config.yaml
train_examples: 195000
encoder_norm_position: "post"
encoder_activation: "geglu"
encoder_width: 192
decoder_widths: [48, 96, 192, 192]
decoder_blocks_per_level: 3
decoder_attention: false
grad_clip: 1.0
epochs: 1.7
lr_schedule: "cosine"
weight_decay: 0.09
Rows from block 2 of the decoder, named by matrix and row number. Rows with one number belong to one channel. Each number is 128 + 24 x the weight over its row's rms, rounded and kept within 0 to 255. All counts start at 0. Numbers have three digits each. After the name is the row's rms in percent of the matrix's.
# convs0: first 3x3 conv (decoder.decb.0.0.convs.0.weight, 192x192x3x3), inputs 88-98, a 3x3 kernel for each
# convs1: second 3x3 conv (decoder.decb.0.0.convs.1.weight, 192x192x3x3, transposed), outputs 88-98, a 3x3 kernel for each
convs0.23 105:135082130145115131130092154129115116131112123170126117117150121123126120126119143138129136120115134127140126131118097117181170141225180118107122181169071167173146127103156109174111168078090147143117158143180149123130165125115170135084111090130125110126137180123126144128094120102132119118116138105
convs0.24 083:152123174128127159126128128159131130149135130090129131119134109133138113120142118141120129154099118146124120185212129181125124119141122144152143130111123114054088158126131108075120201192151095078103125124065125052125123129097090121141123107157158130143129137127110126117171130117168110104134119101
convs0.25 099:124109114141110133114123146126108106131125134118127094137124134128124130119126136190132145187155134108117099193116129140088110101111076127098071070166158120120184127132124066137097084138135160127126123081131136105101118104119122105122117100122088136176115129142106132150165123160130098129139126138
convs0.26 080:134123134105117147092126134089131126116153112129127105121100120091112139146129128105127128212173183160122127166081094131130148129076054152124218118106196102117136147169094126157209141129169151105119151078182148187135139130108150166124146150129105119159129122131135145154131153132130156162130124156
convs0.27 082:151171134131141119124181124123084128112147133125117131131120131126122118148141110124128156163121145104131139137088118141132163124133168163147163200157034138173147126129130125123102131124144150151190094152150146135116122174148134131130129116099131105111164129103150121107158101154136055162149103149
convs0.28 093:120108151114109138104069116144108126128115148116061107127120139148151153135129147076116142117123153102127073130138204173115127142136138126177163106124102126122148135160110181130136118104137095101107080127144069118142126134121104132111120144127128121129129123150100126158168143142129119122117110127
convs0.29 082:126131178127124139114113129142145144148132158139123117145127183127128137136110146097113096088135122152137132133098116078129126152147084135165057150144134144129095079166089097130134152088116136087113178128115136061113131130132136125127122121116114118088136124125127139131113157152138134127148152127
convs0.30 088:130128129129107130135127102133142141117110113118128117117110146146124126125130127128127112156128131134107115182109168129118164113070130098144100049091228174165174180139130159102106100131179129126155140163155155141196127116098138128128111128112142138129148122139123125132141128156123132073137119121
convs0.31 077:135130200104121166117140167123167146154157115171140122144119132128152114139165137125165128111114093157126170165136168134141116154181108142103108129130147144143124149148095204119063183039132135157180121120127122137102133116108128112156133118110128152125128136132164126146106102069085144089106161155
convs0.32 084:150140130126110121109121132108126109118128101132128151114129145112100153125134132121129130145164180213212132145126139113032115151093153168128078112135153068116067103125111135081071187135091210175173161127120140124095122156128127147114119106127107106124112117115121091090141104133146168157184158138
convs0.33 094:113128112123147101127126126182132139136155123128128124131148146148130163127090126122183144140119104175127138127165118150186182064086104147184061117136098087166144129157131119156081134168137174169197142119130169158141140148144098145148124131126133119152143136135125111128126132123114128129112124115
convs0.34 086:112170133130109129120135121137115103128113079128128089110167104122070100129140132101120146157118084139111080125128081197120133131145137130113065122144088128249162167116088144130175085135095177153187126141129157147128169113134132124129167124131158147108085146137130134119125102099130121089163127114
convs0.35 105:137136134108119080120131135154148136129128117173128130128121126130118128092123122137147169143169135136131112086126109138107120092123127082096117129123060159124109160146118136129128142157167130079118135116081153124098135120121155111128123130135076127128116148126140175208109109136123132150120135129
convs0.36 134:162126138166138122150115127128128129129111115147130140130092123128129120132162126106135129102132128073051103119093136125117109150193155099126144131161196229098177107120080089066142115147139121112086096119046128170165120151096132121128110123136130147165153099155128082115129108107134145136115129129
convs0.37 121:109108106117119125118110115090115111129116102132131149103121126119093133128105128142122148124114148025092127151120091201113103135147125140120094123118146135129149098111104106138135043136131091095095122126078136074116132112117129108129116159126095116128117122130087106091121109130138133157113118126
convs0.38 133:128126100121157163142135127136108143162154180119121124154183127126135128132117117200121103128106083170159162120124120169187128079045083140121121173153174125159131128129131180127090063054128113091107151145167128116157117138155096127160067091083132128097109131119126105101123106127115121118155122123
convs0.39 114:167157123157158144120153177118127133117125119123144127091117124102123126096106137158124097146159126126147163123037123115101072130130100127111074136141066148201107084112138054145101110108129137108107146129131115119119112139129129123123112123130149113127096117127110144108122124129075079132121071112
convs0.40 086:133127127116126151154120134130124133150145129158129100143095149149132155159129105154149143064130142131120161125124129078118135130124173144169141138188159136119145162153121164155102127082114075073117084040104155150188138169129133089097107133128134128131111166149149157165118133128109141155086122129
convs0.41 127:124128138100144130129133128121129136097110128108088125144149130108142125098147114128154136111132059150094050138133195123107200130083148143112171168123139197129136075085110101079115110104126124136120128131120100099100158126128126126129096131130120132129118107132129094130132110131125115113137120128
convs0.42 091:166147136130146131122141138109127147111111142128118128122113113125110120126096129111151131117130128064126126198137119145092125116117091137056129154127125085117132114138104127146152181136112144109140160128202123119136119166100107143128105126109106137134122118098128129127128105126100126166128119132
convs0.43 084:105132119121130088130132072070121146139124094157133139131144128115150143131152164128127149130166129166131111098134192168104154126119130120027087080116074123117103078102120108129144110087146057140159097125133139145128131124130095144129136130134130176123125118127134112108156130168124137146149128117
convs0.44 094:136136156089130131131138130158123125149126111162131126130152161122126128129128141138066054130101065099154136129096101103136099153110125111067005051084016128111133159103119103104106124153089093125107104114074120160120111144137098117117133128122152154183141130132130144126126137127116124132138119118
convs0.45 081:099141136123161156081131129129121091125133096119152128126191121109142127102129138102087127121145126121124100113201130127141122161199186158116075117085178150121137111135126096136063124129075107098111159160168135115119129151123084130121102131149143142126145118123126052131128131136121128140125145147
convs0.46 120:096119095120152126094130119141155128126121104089124099126128124115133129107083058158163112129164130078117131083107127138109091093126134112062134130116126103131116105142090107112090147124133102105126126081095107125109125108117159171187128107096116113119097121136125138168180168157148118102129110121
convs0.47 084:118117123135128124121132127140114112129125149106130149120115119117134110125128156149160143128067133088131171160156112182154100088105126092095135162086146140184182148101184138123126132089102099172176128128173087079127134135152153137163125152146123144145110129125131102150127147126203090125145114133
convs0.48 088:124127123124111131109127128120115127123124131117141122136147166110109097125106159150137137131095082184131091155120118126127132146135112141021171109128129063113121142104117144122104112128140122115119132135125128159150119124146126126130127130133184153153147141111115128140133143147123128120107110130
convs0.49 091:117071131111097120129118129122115141119089111112055125126145143149122138143179150151133142158105116098165169102133178104130190137153178112210169068167120099149171149132155080106128098090100090075160110130133109103122142135136123162135137146129129148133131145129143164141142151122154175118151172134
convs0.50 085:158134124118121127152128118123134156127142126121128149138128122111106124128113130136125169153134113088140130114105120117110138134141120169094116135185119184188177142166133106186101113108137149048129110120109134094113128163162174132173124108112116126116143162154122123146081131132118123127130139125
convs0.51 089:128105129121128143130124120087100121095111152118135122094087159124117129142078151157115056115098189148102127128131093112125123115115125119184082116176090094175092110128083131174092125215126214143143092142139131133132117112126123107094121114078137110123126116125119122114142140106128107143117103124
convs0.52 090:106129128128159127120119082161124114128142128126127126127117134159109115168112113131127109104127127128115164130205138153113155129129143155197117143152164203141124118103126128151076153128096115183123161124171136096086131085116129106092160134119132127132119116122116105099138134156146127158119140164
convs0.53 088:129136105151137123160136133131122110107132121153142129119148125100093126113109121114158061074137118180149080165147110135120122129099126138147015147180119124186099139127076189043183097151132105114108142127136122129147127133134123127138134123133145135137089124125111112156137165131130098123099081146
convs0.54 126:092125104109140113134118143128127126128131127131131126148117137117141098170115097083137110086100128100126128119109158129138147117168069165128251154135190129130113138109123080125139128108176152095142137101178110112106126142130136117139143090126165110182146131128098148128128163131108124116119119159
convs0.55 126:120121128123123110100117126126128150131119130103134109153139133140149127102136168153101133100119077080125135065116178099064135188102085091097157131096165121074091128143136138121168135138157096176129129098124158123126103139111118145117125107158145134149147104137133132133112125135124120128131115142
convs0.56 081:125124120138136136132118141131106131131132128119142133130128111154126129147144131069136163058109160115057142113126133144168194082113202184205146144169164119158255199146100167136128136134107103122044136122102178159175168122187146109143121125126137146127153118129131154128120108118125153165109122119
convs0.57 077:091116113131108125118128110151144132163147146145159139105128118179136122125177151150136131129096129129116141156196104158142138138104191100097199144134192082164139131098136098126150144148111146102111107136130169177073130134129163128127137091144117106112119124118146129126132140151103160135128127147
convs0.58 087:095121129127131142137133128143127132142136162141161133087124137118105119115124120145110138091080107097120119142176158152102125147166141116152089059142130066255165180113143124125145118125101131153110186188182071116126133111132093105113104095109135128118139122085129126097112122129175160123139125118
convs0.59 136:123126135127125127125118121139140119092101116106122129135117133157080087139159130195135154182131124123099137215126115098132152127128164118002079115099116104017129134126128117164133154158100149165115139111186163129090131128131130146132103113131125132192127114128124129170112124127124108131116135129
convs0.60 082:087134124117145128131126126128143104119128130159131128146144107143161090126120094121110146096107128160117154148112154122168097110166194142159237168115241137172117112120109115148173140168123133109134136149117066120087115127124123124147114127128139114120137118109128128113133173155127121128127130146
convs0.61 095:106127127139112123143139126138122130178118128150115115128159139133134136132087129185074140131112132143063073148103144156141156128091101236112214255126157225129189165131136144136127110124134150148175158157142136125158129109153134170142131135156080127129129119116167145135133136159111142133145113129
convs0.62 121:138129116148127129125129125124109118115075113102089100111088103096105105128129118101142105130159127137167133131124120128160096134121122073110103052065076079094083172172147207110146147126128122134093137143118126089087128142119121128126129141128146140128158153142154120118128186140124180159128137124
convs0.63 115:120119139162128113145142150105107111105132159116137129123148119128156166127136111082138145127107124140116121110135130133199181140110095122145149140142096115127144092084115128166067124122044119112050063063141094145170097136140137111118128136126147137126176143160092129098133131111094128098089113094
convs0.64 080:128059067127139115129181151137144136126132123129156137158128120134126139123133174132058125085105123126118156139166157144116166142118181109135123121073152172193144172192078149047145140082128118129098150098123117126122121130103108114127125143126092107120133111105140133113118128103114151124139120154
convs0.65 090:119114135148117131134119100134135109126150120168133121128111129134128138125089092132106120160142149127128091096109149161138127065139116126146057132113155085109093134136069153192203130118135096121136129127125118179114131135107138179142131089122158143139143135131150109106145117098144129124172116121
convs0.66 132:111120127128117130117129143122135116124124119122118129120118123126126136128106132142161129199174129128092087125132156067111135154139131108090095094056057122116116127136107069141134172181149186181206114130108157120131093139140112132116146146161133157119107128135077117152154131133117127137131107128
convs0.67 084:123127111128110111131130145124127127108122127084090087130126141121152176110121129233130126194115109134089127169159133158127151150113125081150126144125128087157190154129154139115136136127131165185157129161206121132183091099107101123121114092122131131126162164130138153124142136104147148113101136119
convs0.68 124:137148122128128159142134122128127121102111124127123129127128126096133125135126101188138099113130171139095130080116170152133080098128143090118165126073080125131170104138132130114092128117125107093131133143106083120142130119111148118152169116142148149125132135129145129131093131120125137105124128118
convs0.69 114:133135166129143170125129154129127091126126122131133133121108105139125186106122115140125167119151119115154141096112121134160164126128118127119149115112133125144163128089076124058071117113129175160185092067123154153127141157136127146140106157139107127112146143160115127134151163127160148113132160128
convs0.70 092:109102128124119124128129162129135135127124164117133132146130115115117125140127121163152137123121160159117194135166160160108119175121171199156173178137114070087124070147138193193085141118144140125127133188129130154137114123090099167091138146137126108139114137140136096163128124133126132108120137110
convs0.71 094:150129135142130103156127120159164129115128127171166135106127109158132157148137116120181188157136169162120153130121139164141158146098124129117118153111126130203088110138124117104133122087064123134144152155109186134152133158131148136129115127140131118106127113121141148123162114130156113160142121133
convs0.72 112:117110167089080108112130099141116121156152172147123133123107089134143123121133136081110127146167139065128100129135102076128112128134117150191141113128138134119102123129158135156123148135128129127090132118134120091172111094117128124120161196234128126132146124113130128137089127108128162119123126112
convs0.73 092:119127140166156139110140130071130126128123120111095108093129142096100155098109107110155181155087186116118134144130180122111095170133158160128119138113140252135067137089134148158085136118146084165121151154126152176115139112131132113127135150124124126094146146105146143115159148116108130110124075137
convs0.74 089:155198135109140128098128091138125082130116099129161177109127124095141151124132183147132149071175126206179159156128128148136128101095135145188127095125099093117180142128135165127171119133166155153130142145128180163117109103124146098140125129122128163132130131130135143107129150162136127127123099135
convs0.75 094:087128093120141110104126130147146139138130131126126118122126130116078131128143129132139155127100080105129100124151097115140129154203189111192101077125134142156182148126134142128152129166154159178115129222130108110131103107112148127125107097115126132123108128130106129117134137105112122111129099135
convs0.76 121:129126131128132143128123126113109112094129129128095166119142132119140117125146141097134112131096124105108102106118119182139079147128128070145127072117137123128133154135149132075146130054133114138150125155131123129112113114140097119138151128129125131127152131113138148104122128118087086092108121134
convs0.77 121:134125125135176134127173156139112100150151132154152142135086131139130111131097105128083097146133126119118138096180120120126169134128137062121146080122108032071116152115128182134111085210112127143121126137129142150140118123129127123148124128113127138149126123166137109162127114143146130128137132132
convs0.78 083:172120144144112118146098127144160128149128118124121157160162119135129115133117130067113156173167134053088088158056059135186140161120165114071118058107099118192168105127134212141158140120129124127137138127084148155134135143177121105130106127107104110121153133132131128119127121129120125119128140129
convs0.79 084:133127146085119108108130116119147155129153133113141118137125134123102137120137130150155104179148134093143113120081132129103141123141141163171072143125128126111130123126148125125125101125161085135055076156114125120129165117154143117133128125119121155102116158100136133073122116120136096104152123119
convs0.80 084:136123129159134128125119108118144146123159150103143165133129114154132138139111132101123139110162138099143133115165134138139103088194141129098096184094085124157111112206095197129099150037113195122131123111072124146115187118086127124141125110134122120130164096131125117136138134129137118152125111125
convs0.81 125:103125117128121102102115098112111121111117128121121138127104128130125118120115124115121124155131133110123119094107066103090092103091136142133101085088089076066075152146124113120123129128211156160149116128128114151137138131098121170127173210132129128127105129120130118133125119129136137133134118127
convs0.82 088:096089128126160165141202209132129098128138124143146167122103130136146160125131138101140077115127110145123083140119131122195168099116078073164141196138173174113134140127138126103164136151106123109170143166151121130152143129143117128122125120113106122122111123123108125132166166160129122128126135116
convs0.83 105:123120093125128089188169127104137140075090125114125133130123128139138109132132137127129149123147124113138092100121131106135119156150147125120133070117117112142117129114068149145105084175130090099132165132133120130151136147133122126130153154147129132134121108118122121090127152128147157128123137141
convs0.84 101:167163130129164132159122067160132129151135125127108083140140113180101122128129120157138158161141171154126145152144089110183120089075148189183154062101123125107119127103102101076121079133122157110116179110122153094165136126128130121128120158129127135129131151122146106125124074108131061094083131123
convs0.85 084:130165134132170154126151106143121141117118131119113127148144149134155135132140138193138203116123114129127111155122119151112144128094154183190198138131193102074113107140132123110123131093113106150122102151073119139104128118130129122132142099127143144135142128139100103125131123113146144074134136116
convs0.86 123:107132129126133129109120121115108128120099102146132133125120124106125124127133131047075124137159105139170138090078132087091135117130118138161207082069147147117094129118074118108079080128081130119127110107084121095106114129135087095114128118102126122136128132132130133123119106130119120128134118132
convs0.87 085:135130137139131154131106147130126128127097132163139125117129129136138122130129120092132155179165121129135081141119090127098128116153187132084146156142128072128205125104128163122154122177119171099113163187147155105087122145144135137136133119126135120091114115102126170136135128157134127149174151130
convs0.88 096:121175116124172129124125131129125125116133132127113078186144125138139117128124115156196180131130122123076133134122123167135203114123154127199220091135164109156238141142112142130106144109131163137124142129126142125121146147163125136160124129133160165131120135118129142131128134124131128133135136125
convs1.23 086:137133078127132118116111126170156066147159132128095097153139138132127134143074131115123134121147100138171149121142098133140110169125175169082063161128021128155114104154138154129130123132099135124090131101093128110160126121170169108141153130161128136103139143136137128127118129158140090142141128138
convs1.24 036:137126142089115102104121127128130124124113089174098127129109194135084127133126133120096122107129128121144138125108117124122109116027133129161110128140131129143137127126118123129119128144126131137139174127166186167207116109119126122127147127134156116129128118125128139165160154132127130161155128133
convs1.25 060:126147160167169166129132140118128123149155127175146182149096116145125128164139144069126128082042087159135100155169128122203128132132090057162155063061199111092166162151127128128134127134152130141131114124105110101129135129147165159207110118185124123135152134150103135157159131109149139127092104112
convs1.26 036:146144184133135130133124091127128187124138156114120148123105128135132127135148121128117102088126037140148170140157119114130128148151120123129125087132128083110092125066124120129128136119120135128127128151132112122110074124123090093129129138134111128132122129109076107133136122137142129133127127129
convs1.27 039:123030079135119129166127126128106129129124130133123096122126131123126128115158149127124140131126158113132125088116110127108131119128112128104136188057116088129064101125113141127126117124116127127121132082126076081097113121128119095154122130129170096127117122120136133128128237121123180109099119125
convs1.28 051:135127135108111112118121141148141144107123132168205154132163123107087056121124146126101130129125142124130160093118111153139124127155132134152165128123151121105132122127151116123128122127132132137152114128134129120126139128138170131134129128150049117129092114119121171157094129126123131122107125127
convs1.29 036:125129142099113178096086110129118122146109116105119088114133124105142130076128115121108116093123128130125142130141125126130193128130130139097111130127124174122130167138151136164130133140132128152140124093109144144114118131119128128100125111103188129131181142130180123162191144133163132166128135173
convs1.30 051:129121109132134130139149144172147129143137150129145145130093136151147118155149131129191138066102119099118104069122109129180132131133106115131112084116144116080128105162127130133122110121109084120128119125101114101106096126129116113127118115133130141116124120127079170127103113082126111068128128073
convs1.31 031:044101127101125141088117145145118127128108132073079104124088143163119124156125130129129107153132124125080127130110070128126131127125128089120114123125108129128132139128127150130079131123125122122135111103122083032123141140143115125117135127127129147106128124119135114118134162133145128127127125095
convs1.32 038:170145129127127115133134144126126149127124168129117124131135123132149140103130125133095103122120125133136129124161104117142151110131143127124151116093128126132112186130127168171127129144097115126133131122115114101096138108117164110118141141138148158136150162179121124172128129139125131151164160149
convs1.33 059:080137095130142120143134108126124130132129054085049088114150162109146104128123130129131163135137137060111123107130143104099116156072129128074130146113122143106122136104104124120128121127124096085099159150127090111120126127141135127128129129088188131128118133091109104119126132143123144130154128145
convs1.34 040:121074113128128139119120139136122118115122128124200133128129151128130165131139155144128146125129127092121147120113128124127108135136129095000127156067112135134067134128110134121121204174113128129164129123115100081087100129121065123121117127086169120095168079107124119112114130140128146118131094130
convs1.35 081:176142191165121149057095139157129113131127080132126089147126128169127118154107118081129153132141148131172166143121140128120150117125134106126137100116127128125131088102155102058123104104106151130089135142131166154136141161167131150199152149164116109131118102178129126167145138125116128119117111130
convs1.36 131:121108128132116079151151145144131119153101066112118163141067124115138128163155129137173191090144136113118151128113120143144128133141133126124084102146085106109131101097166110120148138118126164095077169210166192119113079120148139123131114160122135161151115112141119104117103105125132153154143146117
convs1.37 203:148150149145119130123117145167139132141123124127132142120148120139111100156140130090115125113117119132169155101106165146144145166174157164173200145122159109135109111134125121139148113130176153135114121082092094080109172092078156129111130120125124157138125143115132162138146127133152124117167162104
convs1.38 194:146132108128108098134125107115102127087105101087140146140124124126083087116064091075121204094124135149183188162122135139134100126105117134111052133119048128128127142129120143113133138102088128107065193152104255130094122124123116111110101155119126110117127126132138134127082097138190134094130126146
convs1.39 177:079124155124198160113167135121117139101155154116137145095118136126131139145153121153123167140126149117121097125128166122123129108120100122164255163149171156125158113131129129128130139131147116154168115139130137143131110156127109090132141071108142133170103131138103122136119091124122123121131151128
convs1.40 046:116129133074110136144128155126126100142138131134114130133158127100109140146145127035096131101128207123128114124185155129132131120124121121126109107082119126068111164129107151147126118135118104130129130123152129153147142123136136127123105121141123112117153155122126140135169161136142159172116084104
convs1.41 203:130079152123145168109174121155115105150129126152160125156131126140137129114153145118097115126109124105093063140165132128167128113164154121131128183154181219136168141148128130127123108096135149109139141104156117109129121131140133118128141132128174166198143141143156185126116143117114162115132149131
convs1.42 051:127110124146105117153103124133122114129112103140127125092124120110132147126160140114114143112127130138133129128120125102130118119110118127101130127128108127202139109080111096059128122128132122135151084118091107137127131132124167149158130135129118116126129128092143128123178167111115132163128143138
convs1.43 040:138144107139128138124136140115093129161152158136128151122130165109148131099133131125121128097045112142128123119127122102109126114129119113136114145110144124127146161162133132132159168168128115126122131106079113118128092126129133146228130158134127157123113160125094129123149164143116074129119114110
convs1.44 049:146128153090128129122160110130074085129127107106128137104154140120129128124117123128088134186130100178179132093107114128134122121142129122129144188132128182128119128129128126127121154168111143077113168122168135113158194163166158162129125157127132135135128126128116128128127138130152133132115118114
convs1.45 036:131111180126062168131117144138121152151121116158112121131162172128143192121121146135129127125107128138143127096077079121104133127122136112126117036132131133151127162129126133133150121127144119128127115096080125159138188139172147120141126136121175126128166171113130156119135103076125168128128120120
convs1.46 162:178156131134093075111057112152113126138109135092169171128154128126129106172137088130131117128123132103116146113128159155164159099048092135137096131126074133117109130106091107088144185112161135120129146158132131129115139116125136112129141128127129124118132100116134095135136103120148138135131126131
convs1.47 042:120102128158133129125142085134113130127129128149129133078125128202184155191171116134129174131140136129106111127156170139123116113128123099085112109128112113132124083144110125129099122129107133158177113127116068099133126125131062136164151129138146137130108110141113143143098152150101144124144134129
convs1.48 046:117130155124128130110127128129111139112115137116104105125173176144121116109092113141127127157144135149139130127104052127127167124110139136144156157125101128201093126125134155134128134136115111111110136125139130127128126131162141133128130128133128135132098134119117121120122113127136127138141135067
convs1.49 047:148155120119147132150153129128166115108133146122106096120089167083129116141126116091152184089156146088112117088124144120152165106129142122151157102081164094080148173202129172158118104106081103144167142118114107128121131101126128119126103137139121102100143124128131117070125111124148151123123123122
convs1.50 042:087114130141132115147130078129129125114136111110150143120131130155148191135155110084123153126118107135156112158136126145138130138125113050040104149057126128130120171119131153128125145109096123122101187168128129172131124126136089124115113123169109127109113113118120122151110126128138133139131093130
convs1.51 044:143148141117138153131128124116144145137167159126156126104130126125120115116138130108129128078131120123126109109109127092189174128116127128061153162068135162126128146073141122104120139109130119056121126112125126168087148126204128108128141132109159083135128128148128137175171173126131134127169126118
convs1.52 049:137108138131116141132152156105136097127149137152128126129157135132135131141155143125147171147135127141127127072113123130128130080099076136105090122111105130145116134119119155117119133174130132146159096120135136116177099105115219180126118146125129117123113128128115117116102137128128127139135122110
convs1.53 044:131109133135093100129123091128118052134130147239135132131195135128149172117131128132097119138127133193140133120127124120180079158116092133064141173099068203129121115102129130136122143131153129163139134131105162154116130158135118131170118127134124138128072118116107111102125128143139140190128129140
convs1.54 216:079115113151142122174183150131157138116147134129129152174154127118121123104137150199144119113144116138114089113082072121118136137142101107167168131148181113127124089126127118089088117110086121145153100135115094113117103145082136126127129083106128070136118116128131143097113153148127123141150146136
convs1.55 200:087128125131141123137133117128101146110126121123094141128147119112129138107071123196173130128174128122118084139158089141178172129160147140185255131123171130078095124118105125114109103127127120129148149140090133132127168133109167140116135137092119148112122133130104151110109139114143148132136164148
convs1.56 037:159130128133110135159153152144149132188137131143130125141140099133145090145140119083151142130140192129127182114173142119121116125122172040128122056105149083089082105128129144154134107126117086122071125117106162124154112153136125138173075127150158128087143124102108121131179147214128143168124107161
convs1.57 032:156086126227126115143145129079088133137125109120126040109128123127125104111127176128126122129150092124126128054118125122128091124119071133102134077131115070142127146137126134128142133102102179125133128142129127136130124117165125102124110126122123140124125148149113110094133139153083130170092134130
convs1.58 045:129119086109120124142127067122111106128186129140107127117097119119145110116154139147146195125138182098127104029089113125128140135118120090095205107076141125117127142136134170124117127114080130153155068076122129123121116131127141123149128156153158135138129114120129123129130121128132141111128091128
convs1.59 173:161144099137128104098120144127145132137132138130149137119122090135141154162146140125125144035102202100157138145129101184124128118141163139081063131131069141147112098098106122152141133141129166145074188152102175092119121115148146146165127123133105118159089128123100081108106092106157076172126133160
convs1.60 037:131130125128140113136127131130112079135128119155137145149128130140125110149132119128109096131142128131138129056081112128121130107111124129053117041115070095126106126124131120149108160145126120138176124121109142164128107125129110075127129115123108138130124146154086149140124151081147124114132072109
convs1.61 051:130140125117133134128125151116106120138139145110141133133159152110137108131135127146162116159131127123145107125144131113122089122117085130120003120125011094131042103101149124124123129130103069084109091126113125107111117087119126118084117117109140137115126126103134127133134185128129143099078112123
convs1.62 141:120126099128107092141100115169196154237175150163118119117147142112130132087129136151129125141096107145140129133131135120126132179161187158117080157139099163136125113104191116116163131126198178161121158142107126118085124148146123128137111110127072097118063120117085101103071093120137133123128098099
convs1.63 101:144138094121128090101103069113137127113120123138141148137131133117136132136143131135096107130159128142129204153125135138100128129046161118135122119130108115157125188116095210123106167167131098129149192226151224215120163154143129107107146137126114113140165141125118091132156128126123098115202136224
convs1.64 038:122106114126079118171142132062093130173158159157116132122127134107134123127120129123127128128108093114130174079129133125119126124116142147121062089179082127124133141143143136152128118128100116140128105139096130144126140100117198126120133133122141123126130125134131165140121135131122162146129131136
convs1.65 049:152139126125125157130143132170143132131123113136130134122164155133132122117104159124115126142105110145135150120135158113129131128149143180137131130163127144123140128110112130115127130124119132096126131128094152137127158149121172128119169165140169108115126107125092120135164182095122151163173186094
convs1.66 191:150143129167168126155117130136120137128142132098115129127131117086129167106109128134134133117112195069082143150147121127125136125132107128130090122106118173120128168139113141135121133084118165138114160142121201253123114115082106092101127121160100141151122129165107134132143117182128117146111126153
convs1.67 038:132118136161124162171201152197138155152127138128118126159131129168133132119128147126134137114109086129128081128113104090139097126114116118130145117138130138146162162128114131142130129112119089128086085113061096099112136126109128128181153173127170137156129129139131155174130130129130066042118117101
convs1.68 211:119131133122128141133115123131135126150138119133127115129133119125180145092122154028092120127156147115139133152173196117189243150129146132229169127129138118117104130108099128125095088146137114122125097093126144146123137071119128097105134111158115130155103109142122106115134111128102116115130162150
convs1.69 126:089080120100089117131129118119114140144137153180169137111134160091129151128140161122126133127125116146160134132137128124123115153149184108120119112136145101135137127096128146140141130117115152146137124147142054077108137129133133132135119108139195107114159069063125070071117103129127158136150146122
convs1.70 052:111146168130131147144159140144135143108116138109057101122098100152108122207109180088136125045098141124124128118128142129131137082093129112151177074091131057115143128177127124121125120137128099128138122117115112124133145105122168124154153145180127124144125180181147155128128148115158128129108069079
convs1.71 055:121128063175142133129155118113133117121127132117135108164115119114181150086130160118110147122078126116126141125126087137154104146091117130028099120113055130122105150158130131141144157136175089085088128128104114117128129102128119096146129118128171110103161132102129150131128226138182127131129129128
convs1.72 140:169144129123132134131154174121103077066129176144211167098115135132128098134164145126125154105114141137138134190193164167131131154138131149116109109112112136124084135125134149097135135149216141140127099117113128099101120144119106099136126113117214126111196126146115049124173118127122120138111127121
convs1.73 053:099130130109136072123154106119120139124128129127128169127147178072113155126114135108142139083133104103106132096093118132133130097129132136080029160114071193124093153143128133121111166213150125094130138121131128116169118075107134127087107120119131124073120103130131168099123135126170125144177097111
convs1.74 048:183121124163103128145113079113128109178128122149135071173160163160159146140124133108089081131109136086116101132186140128139153136128127139140156123110178104121132069122112114113105085125130129079070130125125073128084119128104129140125164164144129127105136137160103125145126131132141126128124132129
convs1.75 062:114131128135112145149128126128116124128112127129135158129145079133166147130118125121116125134124131116130070108126131174145152129134132077128070121097150163081134058129126098138137068132075121131129117054126103127110186144154139130135109120138133131135143132118162142155133182124164182122127064097
convs1.76 179:106120112117128118092104133139163133136120133152135130082154119118158132058125136249166099170121093111116136128146129092139145129130130135150088119131172139130207155152160076174115092182108136130165122117114119085117121136116139135073128142101154134127127129095175134069153145165176126127140084142
convs1.77 185:108089079112120150132170150140137140156134086136130124157132135061074099091128124131123165140125137124087070094085135125093095144165130090144255176154252104139177157126134086120078107125143129102100114110106114108105113135106129131130172092105130162074142166123128146119133130072124117088166117102
convs1.78 034:130133133112114130093119154129108125150127131126127006131137131128115133127103127124133126123104045129131142127128095127091060176179119111124098135131125110131122172125118124077045121130123130129127119131114100120125149124129083128123128108116137141099128143127183130127143141131159174130084085123
convs1.79 041:133131131131162137126131124173138104163141136127108109113128125077127127074129122138139159130132113116066076122092125123142137112149131147145113203121114176126110109104128166165136132135125118124125141119144176105098135147111123122060120126130154140117154120128129126166127134129165199128184131139
convs1.80 041:105122117130096129094089139128116133153127138146117126119098109129113128134131187131122149076083121129115125124121118136150155135086112127112129109118102130118133134159130130123128129093126108117125127130100125142089162127146181121134126103067175132171155143191179133139148241124082154092120137095
convs1.81 179:149149116129126108133141122127146168184211178131113105113146164121104093146134103114112100137175215073118179224185137123094103127122113111147118114124146126120131160129137148113115111069129093128112132150147166164154131118095132156126106124115136129128096111142108117131130132141129119149095139154
convs1.82 042:042083122132130117175171145118131128131127126130129113115125128067128133087174141139142151112118124179129139145145140083105119155128128110117087082128112126076147129146133128167135130153144090119148109110131062122175133140127138147151108121111096097116127183141107154127151115133119112087050103052
convs1.83 074:137159088164153137127120120125132140118164198118108122129125150126122155128126139123123095125104121115119130128151165128096153128140169138154126130128164086072128151117151162124114124127129147163144130107117106152156124117123129132125128128125161134125129128128117116129140163190165175172128108151
convs1.84 068:146133116095072058137136132134157147122125178102101112196144122129134126140131077113123129112127148186128127181131094097120131128173159137129134128132153093104130124039146143168135139156200110125069128128085133128111142115131109113129115126161082115095100083113130097118127081153147140135153128124
convs1.85 039:170134127141091119137125129127120135121127169131082131171130125118125129173139135128136172153141155112118131058125136122155206118162127164127128053082103087072080127135113122130113126112127124093117139101073119122094146136140146121129131134088113143234070122121121090128129145119140119124124133120
convs1.86 150:121176192107122126132124123108120123103116129115093079127102115115120121069103121126106139163122151126113118174157146103140127074158179148128121170166129188165111128118128126145129148140124113157150117108129116127138134137158125128136150129127109127143123110156114124149131122126128116102148127126
convs1.87 041:128125123128135126134121127117142148129162147147131130142137125111124124073112197153128201127082059112126129092100104032133127114131103058055149126088098125132124126081155127116148141137150136187134104098075143152071125120128119085142120116116126155112115170129126101128133072119103126128123128131
convs1.88 056:131106097129083123135134143146112124133128128118127134130167118094135118036116081120178126144130104106098099071119104124126059126131112122134144105116151036078146142181135160141141135134117132130101128127097125085076121143134110138131130122104133128128131128139131137143129116126114119128108103117